A small audio frame classifier, trained from scratch: 2.5M parameters, width 160.
Rows from block 5 of a small audio frame classifier, named by matrix and row number. Rows with one number within an expert belong to one neuron, the router's apart. Each number is 200 + 30 x the weight over its row's rms, rounded and kept within 0 to 999. All counts start at 0.
Before each expert's rows are labels from the 100 clips, of 14976, where the router gives the expert most weight on average: "top examples" is what is common among them. Only what is clearly more common there than usual is listed. The data: songs of 200 made-up bird species, synthesised, often over outdoor noise. In brackets: how many of the 100.
# router: router (model.blocks.5.mlp.router.weight, 16x160, trained with AdamW), inputs 0-159
# up: expert up (model.blocks.5.mlp.up, 16x32x160), inputs 0-159
# down: expert down (model.blocks.5.mlp.down, 16x160x32, transposed), outputs 0-159

# expert 6
top examples: upsweep (80); first syllable: upsweep (79); steady whistle (72)
router.6,202,176,208,253,134,208,175,177,174,153,211,342,197,185,189,206,190,225,175,167,207,180,189,207,212,202,209,222,232,178,131,179,217,168,164,237,215,203,175,250,178,196,173,198,184,208,222,193,189,265,197,221,159,178,194,191,201,184,202,225,195,213,196,200,206,169,257,259,234,190,193,152,221,216,190,229,195,192,142,214,117,170,186,182,253,212,198,216,189,243,229,216,166,179,208,259,210,177,202,155,219,217,176,205,205,193,214,183,216,201,191,218,171,217,221,202,248,237,214,180,181,222,227,190,232,181,198,180,211,130,238,138,188,180,138,262,164,207,216,151,229,169,199,206,178,202,179,161,164,197,158,190,224,201,205,197,209,225,235,214
up.1,199,162,188,212,204,218,251,230,167,156,232,160,227,220,178,203,220,187,232,251,216,188,174,149,210,201,193,184,152,166,150,157,181,195,201,177,267,194,220,234,238,189,240,216,167,266,111,188,196,218,247,189,139,241,203,215,156,191,163,145,162,193,226,220,208,218,186,194,210,224,166,164,167,222,232,185,228,194,208,225,204,177,191,206,195,211,269,142,190,229,199,172,177,215,174,214,202,209,249,231,200,183,202,146,183,204,214,195,209,177,179,244,212,211,202,191,220,151,137,156,173,202,180,264,198,211,202,200,177,183,192,194,257,200,186,170,226,197,175,202,193,190,185,195,237,245,227,192,244,204,232,236,186,210,242,259,262,224,164,153
down.1,141,190,229,208,244,202,197,210,156,202,184,180,224,199,255,264,185,180,210,191,215,204,206,129,219,221,181,144,204,185,204,164,170,209,222,192,152,190,201,185,225,171,193,204,176,170,170,217,231,219,260,215,179,215,196,201,179,168,209,149,195,183,157,200,268,232,199,212,215,142,157,215,253,164,213,203,159,233,253,270,177,209,193,185,198,222,236,161,225,277,181,225,217,208,181,222,234,165,222,163,228,217,241,286,207,171,194,191,218,231,201,233,164,156,210,184,198,236,171,192,186,174,196,135,234,186,179,240,183,185,187,202,183,179,235,198,180,181,163,208,194,177,242,237,238,178,197,197,224,213,165,150,244,224,188,217,229,179,216,137
up.2,247,179,242,220,195,191,216,179,179,238,215,175,215,191,185,173,131,208,153,185,243,189,198,229,219,168,195,192,161,127,191,233,154,177,184,165,212,201,208,186,222,224,223,263,221,281,222,172,241,191,192,196,224,258,204,198,252,150,209,209,189,189,187,173,212,222,201,166,153,159,140,182,188,229,216,193,202,159,183,195,220,193,146,224,209,187,212,152,238,221,233,249,231,206,195,203,189,225,229,227,191,178,185,204,164,248,210,203,181,208,179,227,182,240,187,208,209,175,213,162,221,202,190,227,174,241,192,239,155,206,220,226,253,151,170,176,191,260,200,164,194,188,250,211,226,230,227,240,165,188,234,185,170,193,187,172,188,272,176,110
down.2,227,188,247,191,173,176,250,162,176,186,267,208,222,202,171,150,165,127,195,163,195,135,231,191,245,203,204,180,192,220,244,173,173,173,146,224,186,200,186,183,238,216,219,193,238,212,161,189,233,215,217,253,182,198,160,199,203,201,198,193,221,259,194,243,171,158,195,202,173,252,175,193,167,223,169,256,207,153,185,174,217,193,230,169,190,195,213,191,197,177,271,180,231,191,200,204,215,248,218,171,206,183,212,228,195,216,214,172,208,237,179,236,213,193,226,163,209,173,224,156,175,218,185,168,178,183,158,256,197,202,204,209,252,177,157,168,220,216,153,194,206,155,249,195,164,272,196,208,185,239,262,240,222,169,232,257,204,165,183,161
up.3,211,189,210,163,197,268,175,178,173,181,213,194,215,267,204,193,168,203,149,203,251,154,212,228,202,169,196,231,186,136,235,187,218,212,176,226,177,192,206,173,204,256,199,199,258,187,214,193,225,191,205,182,156,189,181,214,234,141,208,226,200,281,208,183,198,149,162,217,181,188,191,209,174,218,210,214,198,147,254,157,189,191,173,176,152,199,248,232,197,200,196,250,209,176,210,219,197,219,210,232,195,203,173,190,190,246,216,181,214,185,180,192,138,289,234,168,188,210,286,180,162,219,226,215,169,231,202,205,191,225,222,204,190,177,138,203,143,234,200,203,178,173,189,207,242,177,171,216,169,199,166,185,188,184,184,143,107,220,192,179
down.3,231,211,218,209,241,188,193,195,199,255,188,233,200,205,140,172,135,237,175,155,196,136,168,198,172,170,195,147,233,162,269,178,257,212,190,210,213,206,203,189,153,172,210,169,218,246,210,222,187,212,155,225,178,210,175,208,195,187,201,192,156,184,179,144,160,158,206,173,229,202,201,194,245,239,209,201,165,161,234,201,224,212,205,221,192,137,221,193,217,182,226,220,170,220,247,179,173,147,202,212,254,231,199,124,214,195,200,207,219,210,183,225,211,157,213,230,203,185,179,158,196,222,219,154,143,224,202,116,213,178,208,213,193,163,234,208,131,182,195,238,194,195,173,206,213,229,190,221,221,241,160,216,164,166,200,241,148,159,241,220
up.4,147,199,212,192,181,197,166,236,197,162,199,198,205,196,194,183,190,232,125,214,219,183,191,206,205,203,197,240,248,202,206,152,255,181,198,180,207,189,193,216,198,198,178,173,225,173,167,208,170,258,224,168,188,203,218,216,262,251,224,209,182,185,217,233,207,133,246,238,227,193,240,169,225,194,157,205,186,168,236,199,221,214,250,149,253,167,213,194,149,200,228,219,168,182,228,193,241,242,163,202,213,186,170,232,204,282,174,168,205,210,212,217,139,247,216,186,156,243,259,209,204,189,190,230,162,199,211,129,202,180,194,144,197,210,169,188,168,218,166,183,209,245,229,195,211,156,177,193,139,193,182,199,229,232,164,139,161,251,173,209
down.4,148,252,252,239,180,210,181,181,261,198,247,196,190,264,157,214,198,160,198,169,196,182,224,231,196,231,171,157,140,176,219,270,204,182,168,164,171,255,218,216,218,210,218,156,187,170,151,234,228,199,192,188,274,224,201,205,240,258,230,173,191,139,213,215,251,239,190,242,208,154,229,213,265,224,195,197,222,224,181,193,207,209,158,207,194,177,192,159,185,239,217,183,163,224,184,220,186,177,149,175,202,157,196,271,208,159,180,182,227,240,212,185,107,190,232,226,202,164,174,190,215,181,202,220,196,179,197,224,187,221,182,197,172,185,193,207,229,180,199,194,232,153,214,210,203,186,200,185,227,245,227,198,232,166,213,212,168,229,176,220
up.5,232,140,166,233,234,185,178,182,178,216,204,230,178,196,174,216,197,195,200,229,176,183,166,212,179,222,201,178,205,206,156,186,215,161,187,202,273,211,195,196,215,210,198,239,167,161,158,227,207,162,232,186,192,172,206,233,208,203,91,151,229,193,202,179,236,225,183,196,195,197,230,180,140,189,251,210,166,195,181,230,236,183,210,242,263,219,167,192,198,178,182,204,211,216,170,253,193,218,158,204,168,226,268,161,184,204,240,171,257,180,259,219,195,221,211,165,205,193,202,153,182,190,158,148,187,191,156,185,190,253,207,228,236,199,165,224,220,209,158,179,169,198,202,177,213,249,248,183,195,267,252,200,199,175,223,218,225,133,183,151
down.5,218,214,194,211,191,199,184,191,178,167,234,234,214,204,238,267,222,207,180,182,183,201,204,207,197,152,197,194,179,178,204,212,149,244,172,235,224,164,206,222,206,188,192,237,229,211,232,255,177,223,219,228,146,226,225,205,231,148,173,135,226,203,226,279,232,244,186,168,184,162,171,204,247,239,223,222,170,181,146,229,168,169,219,187,194,208,189,193,196,213,206,176,230,242,271,223,248,191,197,197,221,191,243,207,223,202,189,189,255,214,184,190,144,221,172,196,258,157,128,137,186,214,217,177,208,218,223,187,194,158,201,196,186,162,182,185,146,171,241,179,190,198,212,182,133,241,216,205,174,175,227,204,169,173,255,242,235,226,177,147

# expert 7
top examples: harsh note (66); first syllable: harsh note (63); pitch: high (57)
router.7,234,222,230,228,183,167,189,199,184,176,157,193,164,208,230,214,254,175,269,241,194,261,238,186,276,194,214,220,196,203,222,264,168,168,213,247,211,164,184,220,169,247,196,184,229,149,258,181,233,168,176,188,197,172,204,223,174,187,207,158,198,184,237,210,212,199,285,205,150,216,185,211,225,212,185,251,181,214,179,187,185,149,196,232,182,209,213,173,253,233,201,215,214,197,177,189,200,198,216,220,235,104,248,217,190,199,152,263,171,193,189,209,228,158,208,227,187,188,167,184,222,194,226,143,228,240,207,177,211,207,174,248,200,199,236,237,242,158,178,204,156,203,182,172,217,208,224,194,173,215,244,214,203,157,240,209,207,160,227,207
up.3,185,212,192,169,175,206,257,217,268,193,164,192,216,232,223,228,207,227,149,224,183,198,199,176,232,174,203,207,175,198,228,181,197,224,169,176,164,128,234,178,271,219,208,195,224,179,152,178,212,207,156,224,197,215,195,210,272,227,170,163,142,167,221,202,257,207,159,147,255,162,162,166,182,234,208,207,204,176,211,226,215,236,205,239,200,172,225,208,179,213,182,140,193,233,185,212,213,250,183,270,211,229,168,218,206,252,196,180,170,240,206,244,155,209,196,226,237,173,204,233,246,172,145,190,154,166,257,200,196,236,161,182,207,239,177,159,248,220,203,157,155,228,212,178,169,206,187,182,219,207,196,234,234,180,198,192,171,196,215,182
down.3,160,163,158,178,201,248,197,210,229,178,183,180,233,176,275,203,214,230,236,200,234,204,210,147,212,193,209,221,201,250,203,181,221,214,160,159,206,176,204,180,146,172,194,132,193,156,200,162,246,256,166,182,210,232,220,188,196,168,208,247,162,257,227,170,195,172,184,205,196,187,160,193,177,127,205,208,179,256,223,256,209,192,219,145,208,185,226,228,191,249,192,175,204,211,217,197,198,214,243,212,210,225,140,214,205,167,232,214,207,194,229,220,195,147,202,188,214,248,194,208,218,211,257,205,228,145,163,182,191,215,258,188,159,236,196,208,171,212,228,181,185,212,179,209,223,199,146,176,203,171,186,139,219,196,148,195,224,149,264,148
up.4,189,194,177,216,198,150,217,208,197,215,209,179,208,171,201,218,168,188,139,200,233,242,216,194,216,185,145,161,191,193,254,235,191,211,174,200,206,186,176,218,210,204,215,237,171,234,201,197,183,255,176,241,188,222,212,132,222,220,203,240,235,207,200,202,184,169,209,185,181,233,199,176,243,165,170,188,195,170,217,207,209,247,214,166,207,168,175,186,194,257,181,218,211,159,226,207,188,251,263,189,265,211,187,242,182,190,244,181,228,241,160,207,200,219,184,178,236,196,186,206,198,174,187,183,144,212,237,211,144,158,150,181,228,210,162,211,199,234,170,160,173,206,243,195,144,301,178,238,168,278,196,182,222,254,144,215,205,206,181,131
down.4,186,221,185,175,190,212,218,240,224,202,233,189,178,247,215,181,166,235,138,211,194,162,188,207,211,156,215,186,164,181,273,205,255,154,208,187,223,203,199,176,164,146,233,187,191,204,193,204,223,243,226,232,214,141,192,180,217,165,149,244,202,201,169,143,138,154,188,214,198,218,260,218,193,228,193,224,232,179,218,153,189,248,217,202,207,255,135,145,173,182,176,187,222,188,194,219,190,171,219,194,195,202,192,150,214,202,180,166,157,205,162,200,200,189,196,242,240,225,188,176,209,217,238,194,230,165,218,183,211,179,167,164,241,191,193,235,158,231,160,193,218,209,104,187,190,237,246,212,177,250,200,225,183,184,167,267,162,175,214,237
up.5,182,244,219,189,142,207,189,245,196,205,191,142,250,194,194,166,252,206,178,217,204,269,234,184,195,224,204,196,150,235,220,218,159,231,197,203,207,197,202,224,243,149,182,151,265,191,223,227,230,162,189,173,226,166,158,194,143,214,220,170,178,202,246,190,160,203,196,179,170,217,210,176,203,240,228,261,227,178,216,210,192,204,200,238,158,185,213,168,134,170,180,257,211,262,217,227,159,196,227,155,246,172,164,197,178,221,190,222,178,165,177,169,257,221,203,219,239,200,153,256,175,199,235,216,180,163,244,189,154,182,226,197,205,216,145,201,188,212,193,181,199,233,171,209,179,195,169,179,172,175,234,166,147,207,201,186,138,180,176,223
down.5,219,200,200,180,192,208,161,145,219,230,214,178,186,247,149,187,158,172,220,200,186,130,162,203,210,198,156,210,218,149,200,204,227,147,197,178,232,199,211,234,283,253,216,181,210,169,168,164,189,181,173,158,191,238,208,229,231,168,193,171,241,191,228,191,208,209,177,168,204,193,189,241,173,154,165,219,153,189,246,135,212,209,221,218,187,180,191,233,200,211,215,167,192,158,181,153,192,227,174,216,249,219,190,159,193,290,228,180,197,244,229,190,198,224,213,187,199,145,273,223,205,224,219,225,187,212,193,194,189,135,209,182,256,188,103,172,218,242,178,220,224,167,238,198,198,192,220,196,218,199,221,228,173,212,229,231,214,214,169,202
up.6,196,198,230,155,228,240,210,257,199,197,177,243,173,205,217,163,211,272,206,161,210,188,129,180,200,213,205,199,160,201,236,201,199,198,213,214,198,166,211,199,223,196,217,266,128,176,166,197,123,180,225,174,192,152,199,227,219,194,194,162,196,217,177,198,215,232,231,208,196,199,217,224,161,204,202,260,189,206,217,155,190,235,225,222,183,178,227,124,137,261,186,237,130,166,209,210,188,228,202,189,152,177,214,274,215,199,201,196,184,181,170,240,227,158,186,197,217,211,171,191,196,136,193,215,174,194,253,161,202,250,165,222,206,220,225,178,188,175,162,153,175,146,165,219,246,217,207,180,245,207,204,195,201,196,147,215,235,177,190,211
down.6,232,164,195,161,201,167,199,231,187,234,234,238,223,194,169,234,226,218,206,195,171,161,182,227,274,174,204,149,177,245,200,180,225,179,213,215,197,182,192,186,232,205,219,159,154,209,194,155,141,208,193,162,199,174,214,243,199,193,204,215,195,241,187,182,168,215,197,202,235,230,243,187,193,189,231,209,175,203,172,193,198,112,253,204,219,255,166,191,219,272,157,233,190,183,192,184,184,195,154,217,240,267,172,142,210,199,192,208,161,221,156,166,215,184,158,170,225,273,195,209,208,196,152,189,200,259,148,142,190,193,217,169,166,202,176,205,224,195,264,199,183,193,191,197,148,213,191,202,184,241,161,242,188,243,226,210,149,188,208,239
up.7,161,265,211,188,214,169,205,139,225,184,179,211,233,173,230,163,210,142,179,226,180,264,174,229,234,244,171,188,190,206,199,204,225,166,189,143,145,204,185,210,158,243,148,226,249,189,222,204,178,190,165,180,178,213,225,139,216,201,205,206,161,156,272,228,172,218,233,258,198,218,177,145,248,199,214,251,186,171,216,190,190,237,148,213,195,193,227,211,268,223,155,232,219,195,181,212,212,243,215,195,197,197,222,155,218,201,211,186,194,177,220,204,154,236,173,192,189,182,172,164,252,226,191,203,190,256,211,238,209,236,180,186,218,219,194,203,206,196,187,207,163,206,283,209,160,227,205,219,147,236,198,189,235,163,167,153,169,201,183,186
down.7,212,192,230,193,219,159,193,196,172,216,214,213,192,213,213,156,208,201,235,210,195,193,205,222,180,283,186,193,229,189,179,228,165,170,227,198,220,156,214,188,232,166,188,227,176,240,216,220,132,219,255,212,208,183,256,180,221,147,167,244,233,200,188,154,185,203,222,210,210,133,200,198,236,151,179,221,162,180,212,228,222,170,196,212,149,244,191,223,251,200,159,192,175,185,192,203,201,186,213,202,201,184,185,165,204,158,177,196,140,229,166,257,212,146,230,145,172,217,151,274,217,202,168,204,192,228,213,174,155,257,156,198,228,133,195,206,163,221,166,248,188,155,224,195,165,172,168,210,268,184,211,180,193,226,242,177,179,169,157,194

# expert 11
top examples: high song (78); reverberation (72); text has "reverberant" (72); text has "room" (72)
router.11,165,243,200,241,186,133,136,182,187,208,226,171,208,173,251,191,209,206,194,213,214,242,197,189,171,195,242,232,232,210,228,259,221,162,256,217,219,155,179,161,218,205,160,186,206,226,232,177,288,163,192,146,155,177,176,230,221,252,195,170,204,200,215,232,190,199,247,207,176,169,187,187,198,204,233,150,181,195,247,225,130,240,203,132,214,173,154,204,183,192,177,186,243,210,232,152,202,166,215,256,227,270,200,178,189,148,224,168,209,218,223,212,184,206,215,187,156,232,211,192,192,165,213,179,209,224,195,202,232,148,222,154,185,231,201,162,226,163,169,147,188,184,197,222,165,223,209,166,178,211,201,190,176,210,214,216,208,167,245,208
up.0,179,195,150,202,240,222,230,211,204,173,149,252,189,201,218,196,207,173,222,167,165,236,186,169,192,196,250,243,205,195,180,252,180,156,165,176,213,209,195,220,240,197,222,249,193,230,144,179,209,182,182,208,141,221,228,278,222,204,163,200,224,199,213,211,230,215,187,219,231,114,174,171,150,216,299,143,177,191,243,153,196,167,232,178,199,129,202,206,167,230,192,167,153,209,230,169,216,203,236,219,213,188,206,170,214,237,220,166,181,222,191,229,225,221,192,205,177,174,191,204,223,138,205,221,155,184,202,174,200,233,224,192,245,220,207,227,254,230,180,152,222,173,207,159,176,253,208,183,232,194,233,211,203,205,186,219,188,165,163,177
down.0,186,174,182,168,219,141,139,262,224,193,244,216,157,134,212,257,222,206,168,218,206,264,186,210,214,177,178,220,194,238,204,231,177,216,219,193,213,213,195,188,214,234,244,272,173,238,172,191,173,179,208,205,167,171,251,197,234,175,222,234,199,221,183,161,271,192,198,204,193,212,205,191,175,213,198,179,239,202,249,154,169,245,256,174,190,186,207,188,173,146,178,229,222,144,234,210,213,214,195,167,183,198,209,183,190,209,198,200,200,163,189,190,257,190,283,152,209,224,188,181,188,179,222,213,154,178,223,223,208,179,158,240,232,228,190,191,179,223,211,188,211,141,177,199,171,149,234,223,220,194,204,159,244,187,256,184,269,174,167,183
up.1,177,149,153,141,238,229,210,196,211,247,167,189,160,209,206,206,245,200,205,151,180,281,187,156,229,238,202,252,235,191,122,207,138,174,223,211,210,160,209,193,163,210,179,194,186,151,220,154,213,179,195,201,167,189,193,248,167,176,195,161,240,213,204,166,166,168,235,195,204,169,210,183,168,222,219,185,192,157,247,177,196,209,217,183,245,127,210,204,222,216,173,240,167,222,208,231,203,272,184,198,206,183,204,209,212,206,202,176,189,161,238,262,202,152,156,180,143,206,182,194,249,192,244,243,189,161,177,193,201,216,163,219,144,236,201,182,199,232,166,195,181,222,210,192,198,174,210,232,220,158,238,201,242,169,201,218,209,197,156,231
down.1,223,190,201,157,184,142,231,154,224,240,234,218,201,208,202,209,156,175,178,188,186,262,221,213,232,185,182,232,184,270,177,224,213,220,242,217,172,213,208,212,166,241,209,222,204,223,188,165,219,213,188,245,216,217,202,186,228,172,208,189,242,185,209,227,249,159,186,212,200,243,166,173,202,177,214,205,205,239,183,205,198,179,202,217,153,158,190,208,193,187,268,201,185,260,208,256,193,268,143,175,161,186,184,154,189,218,165,225,164,226,176,246,246,182,196,237,201,244,223,197,236,216,245,194,132,140,203,162,200,143,162,163,187,204,163,203,158,254,212,196,210,244,175,203,235,200,169,207,191,280,193,221,156,183,242,181,198,170,164,210
up.2,216,204,212,230,215,195,182,173,203,200,146,178,229,192,219,196,173,233,185,242,259,133,217,166,179,245,167,172,221,177,190,179,219,231,186,181,221,180,212,195,288,244,232,260,213,210,208,222,180,226,220,210,146,196,235,244,181,227,179,190,118,216,199,230,206,238,202,213,207,201,194,211,161,184,198,205,202,179,189,155,216,230,244,181,162,222,192,189,163,247,186,205,174,197,141,201,277,155,232,181,154,216,195,215,197,209,158,187,176,208,222,208,136,174,249,126,189,214,205,234,176,224,161,219,167,152,230,191,172,210,213,206,200,183,225,212,239,216,158,193,233,180,241,196,161,193,153,227,231,220,216,184,230,233,195,141,210,169,167,145
down.2,165,210,198,216,219,224,172,224,181,164,179,230,143,203,175,225,200,162,190,266,160,212,171,226,166,263,179,183,222,190,150,197,184,226,187,204,217,158,194,169,252,283,208,255,156,188,188,233,208,222,243,265,173,142,199,215,172,182,179,160,209,225,228,215,232,217,199,185,202,154,229,207,274,189,174,171,227,201,182,194,231,181,185,188,193,201,202,219,227,207,147,223,219,197,236,230,254,144,250,219,205,212,181,171,190,164,209,224,183,211,198,263,223,190,195,132,243,209,204,210,193,205,151,179,167,173,217,217,171,219,204,199,242,197,180,170,172,191,178,247,262,166,172,193,165,224,192,177,211,220,191,148,229,201,213,138,193,234,175,237
up.3,155,236,173,231,256,231,233,207,186,202,150,228,206,216,185,201,204,202,171,224,207,169,167,168,210,209,196,190,187,159,266,241,188,184,217,176,174,183,227,189,171,186,231,182,189,312,165,191,221,164,171,196,179,197,165,150,186,182,206,209,197,235,157,221,186,164,222,262,200,162,222,181,185,232,236,199,177,181,186,181,234,187,235,190,178,173,198,214,191,200,196,196,163,214,208,165,198,268,222,167,223,240,212,166,202,251,243,125,220,215,214,184,139,230,209,184,206,227,209,112,269,210,225,229,190,179,182,177,214,215,169,209,197,201,197,236,181,235,184,148,203,157,147,172,231,171,221,203,194,218,206,205,197,283,212,186,177,193,155,188
down.3,241,189,227,195,197,208,223,206,213,202,178,219,241,188,186,223,155,175,170,216,176,191,193,189,221,211,213,171,233,134,216,230,181,203,191,175,149,187,173,176,195,173,222,245,227,238,232,200,189,199,261,222,241,184,183,214,241,155,167,204,221,222,191,230,167,123,159,169,217,161,220,204,148,208,211,217,237,148,186,224,207,214,206,186,149,158,178,215,129,242,209,217,215,248,235,230,173,226,165,146,209,206,187,113,198,264,181,180,207,225,208,225,212,245,200,154,185,210,168,210,242,215,196,228,136,204,235,205,205,210,170,202,197,206,201,214,219,258,189,208,213,201,175,177,189,168,263,141,184,254,131,226,196,232,217,166,245,215,203,194
up.4,219,162,227,201,216,177,213,188,216,192,218,196,236,246,219,194,218,168,194,237,248,242,160,242,216,233,184,290,198,200,209,175,225,244,180,157,155,187,183,166,200,239,103,220,240,190,213,207,223,215,181,221,240,213,211,194,149,252,218,203,184,179,267,202,193,173,228,202,145,256,202,180,251,201,162,203,212,193,220,154,240,227,201,206,231,166,198,184,241,218,187,226,221,217,257,187,201,224,199,178,143,166,186,217,217,205,195,188,264,206,220,199,154,255,225,151,182,186,201,133,191,219,223,209,173,262,160,195,208,208,194,194,216,220,165,199,203,209,200,160,197,139,238,198,219,185,244,155,176,229,173,169,184,197,216,225,163,190,172,169
down.4,188,205,215,227,223,203,202,142,164,217,182,220,240,197,250,226,207,191,153,240,206,199,203,234,176,221,190,231,205,203,214,190,229,195,255,185,163,183,207,167,216,227,183,211,218,262,231,208,231,187,251,231,168,197,256,124,197,178,224,211,225,154,236,208,195,169,185,227,198,196,239,218,138,212,242,194,149,205,172,193,199,251,169,193,245,121,244,229,212,212,223,226,212,219,219,147,159,207,190,249,209,176,248,215,202,233,163,207,110,163,194,205,219,208,219,212,214,170,170,177,169,178,218,192,236,241,187,242,188,152,184,176,230,219,183,209,241,183,168,178,135,250,177,214,250,199,226,227,224,226,169,167,186,188,210,203,226,223,200,140

# expert 4
top examples: low song (100); harsh note (59)
router.4,174,198,181,196,190,210,172,166,242,202,235,244,199,189,211,188,183,236,192,172,206,212,135,220,197,142,185,185,246,187,252,243,237,204,231,241,211,229,150,94,164,214,148,166,194,235,225,193,220,200,189,250,200,227,282,181,211,210,197,221,211,233,186,220,239,196,214,183,189,217,230,212,237,207,187,199,200,192,140,220,213,168,171,160,168,172,162,235,206,229,196,181,204,191,279,283,224,164,192,177,209,224,164,166,207,177,206,190,179,195,204,180,148,207,224,198,156,246,239,218,204,211,233,200,216,210,210,215,218,237,236,220,189,204,178,239,179,176,227,184,129,197,170,216,193,215,177,154,166,235,183,195,241,170,177,160,204,207,260,204
up.3,205,203,217,229,211,214,232,195,205,182,197,217,218,188,242,188,194,210,141,225,139,206,263,277,191,245,180,248,180,224,164,186,242,194,231,200,196,234,209,170,186,273,203,234,224,202,202,182,198,205,127,198,201,168,175,221,162,240,206,189,176,204,232,200,184,209,183,149,196,320,223,169,195,209,192,159,214,182,167,147,206,255,151,194,233,204,196,176,209,257,144,254,191,173,242,216,261,200,204,196,156,213,147,196,204,181,163,206,201,185,221,171,203,177,193,186,178,208,164,174,155,198,210,181,189,215,171,227,205,232,194,185,205,252,203,200,208,208,134,216,135,176,252,204,219,240,211,197,198,216,217,148,221,221,196,211,179,202,176,224
down.3,208,202,205,136,205,188,222,220,193,167,176,221,153,218,220,212,204,206,264,230,196,184,166,249,146,214,182,186,191,208,191,171,227,170,274,196,241,227,215,214,219,206,211,194,140,192,186,172,238,210,184,174,191,159,216,192,163,196,198,249,184,238,158,178,140,171,181,208,223,225,237,222,211,192,223,168,227,229,183,236,190,183,272,231,194,211,167,215,169,217,107,208,200,134,241,158,246,233,254,189,227,201,228,181,226,167,171,186,198,176,184,252,235,183,238,141,179,265,204,227,189,162,201,145,239,238,185,160,185,161,142,181,217,195,216,161,162,177,193,191,201,185,214,213,205,189,219,195,189,154,190,175,162,213,172,221,176,216,213,228
up.4,233,190,224,178,174,160,204,235,253,225,148,170,172,152,211,241,226,232,169,237,183,176,224,197,234,226,204,185,183,220,146,228,191,186,200,168,226,169,211,203,234,187,191,212,250,157,153,175,225,226,210,189,208,203,188,196,173,217,165,166,156,131,183,197,226,187,231,178,231,171,198,205,181,147,227,198,175,176,166,233,227,225,236,208,185,216,214,233,175,202,175,165,209,258,173,178,189,201,212,221,154,206,180,180,205,247,149,224,181,142,245,225,176,194,197,197,219,182,177,193,234,229,182,171,181,217,141,125,259,173,178,166,245,203,193,232,241,202,140,111,156,218,237,231,215,153,209,208,196,158,252,206,178,217,217,171,235,187,194,184
down.4,233,180,208,213,208,177,211,211,227,223,198,207,135,182,178,234,250,208,263,185,128,220,205,200,223,208,209,193,185,162,159,144,221,204,139,184,223,196,212,216,176,241,208,240,206,206,209,182,166,181,185,164,235,249,157,215,230,205,180,175,252,182,213,246,151,187,228,197,240,152,232,213,153,221,215,226,195,168,201,216,210,201,160,228,177,233,188,192,229,151,197,151,168,224,179,221,184,167,202,166,217,168,182,169,194,164,182,185,241,262,190,174,273,169,134,166,163,190,172,213,160,195,247,214,161,149,256,214,185,213,219,201,131,220,223,215,204,210,218,182,226,195,196,187,188,238,207,209,205,230,203,235,135,218,198,170,168,221,259,165
up.5,203,209,233,165,213,189,166,189,235,154,160,142,214,206,178,212,192,199,154,212,190,249,221,266,203,176,182,202,214,226,178,185,232,255,238,233,159,169,247,197,239,244,219,159,268,181,173,248,231,199,183,221,164,171,217,182,204,247,180,181,192,170,254,160,214,125,200,214,172,207,221,166,215,195,177,178,170,143,238,196,226,209,202,202,212,178,208,266,256,172,192,204,190,215,223,223,220,177,151,182,217,202,164,209,228,185,209,163,193,197,205,144,146,190,202,173,189,194,267,168,177,218,187,140,164,193,204,179,227,262,176,195,204,216,192,175,161,182,202,232,179,225,224,175,142,135,178,183,216,193,186,198,214,248,180,213,163,165,186,240
down.5,178,156,240,194,227,182,252,155,192,146,248,161,213,163,242,174,176,171,169,198,254,228,145,176,205,240,190,230,144,231,190,220,195,218,165,193,210,160,204,162,217,157,198,228,237,159,166,140,205,193,165,257,175,212,157,192,189,182,199,171,162,234,196,211,225,151,205,188,210,224,190,169,174,214,152,214,252,232,200,229,218,203,131,180,198,247,229,140,193,211,184,184,214,187,200,218,168,280,188,224,164,192,191,255,204,171,187,198,223,191,208,209,187,187,236,178,172,227,234,202,254,192,246,236,177,170,235,200,175,216,182,228,212,239,167,152,212,253,181,186,205,164,204,202,206,228,175,203,179,239,230,264,246,218,181,223,191,167,219,197
up.6,181,184,213,212,239,252,239,198,194,170,198,169,198,225,222,164,197,184,173,161,225,216,180,196,250,153,176,242,172,171,197,164,190,218,111,198,215,189,249,221,221,210,191,235,236,189,141,194,268,207,145,212,178,170,223,190,172,162,149,198,184,205,215,208,234,164,222,251,209,190,201,135,201,240,187,170,225,191,164,167,157,176,160,178,202,203,225,156,232,261,217,275,181,202,200,260,176,210,173,181,175,184,206,215,196,227,217,171,203,200,171,189,134,219,193,238,234,195,260,159,246,177,240,232,168,213,218,197,232,207,186,177,215,181,185,180,192,232,176,202,156,172,210,182,224,174,179,184,201,161,235,191,220,153,201,208,197,285,181,189
down.6,194,261,152,241,155,183,217,162,227,220,156,233,191,187,188,90,138,228,193,191,188,252,167,198,178,112,193,188,203,197,159,215,254,232,236,188,198,151,193,199,237,174,201,275,201,176,237,182,195,197,178,269,196,180,238,129,201,209,244,203,187,213,171,176,220,201,181,198,197,176,190,243,185,206,194,175,221,161,178,172,215,180,180,207,208,204,222,183,210,221,235,192,245,268,226,211,193,192,201,224,212,197,210,195,217,182,203,208,187,205,209,173,173,192,202,152,169,203,235,200,243,240,213,227,112,139,199,221,225,228,185,201,217,178,170,187,200,151,156,204,173,183,194,205,210,204,156,172,206,208,209,201,250,227,200,236,199,207,251,222
up.7,209,226,189,172,175,192,191,194,188,204,180,226,188,213,217,188,162,197,134,189,186,204,228,172,212,146,201,182,223,178,240,148,211,187,182,191,177,197,223,215,234,220,189,270,198,175,213,219,226,216,178,201,243,179,195,156,241,212,183,206,192,250,164,190,223,154,167,209,214,117,189,201,165,220,236,217,156,164,204,191,200,229,227,238,200,204,196,230,192,246,202,217,213,176,167,184,209,245,215,234,196,209,221,203,234,248,160,167,202,209,266,217,173,208,217,183,204,221,196,215,269,214,205,194,117,149,239,223,178,130,149,145,208,246,230,251,223,247,191,205,166,191,230,199,155,159,180,151,167,179,239,211,253,230,160,137,203,232,184,196
down.7,201,191,191,175,230,213,164,228,191,215,223,191,207,227,215,168,246,223,160,253,190,209,171,190,210,210,239,182,177,239,222,201,210,192,218,207,199,178,205,220,257,176,190,131,146,207,231,277,216,228,260,212,157,188,205,167,164,196,207,166,151,199,246,150,215,204,213,220,222,216,227,185,207,196,232,181,244,272,179,227,180,206,202,183,231,197,144,219,210,212,153,208,213,191,192,172,231,119,233,218,204,186,208,203,185,135,215,224,200,161,152,224,169,173,210,211,210,249,134,175,190,142,206,230,252,182,148,167,210,159,215,191,186,159,185,185,204,200,205,185,248,247,124,195,160,176,206,224,207,193,176,148,212,218,192,217,211,158,211,247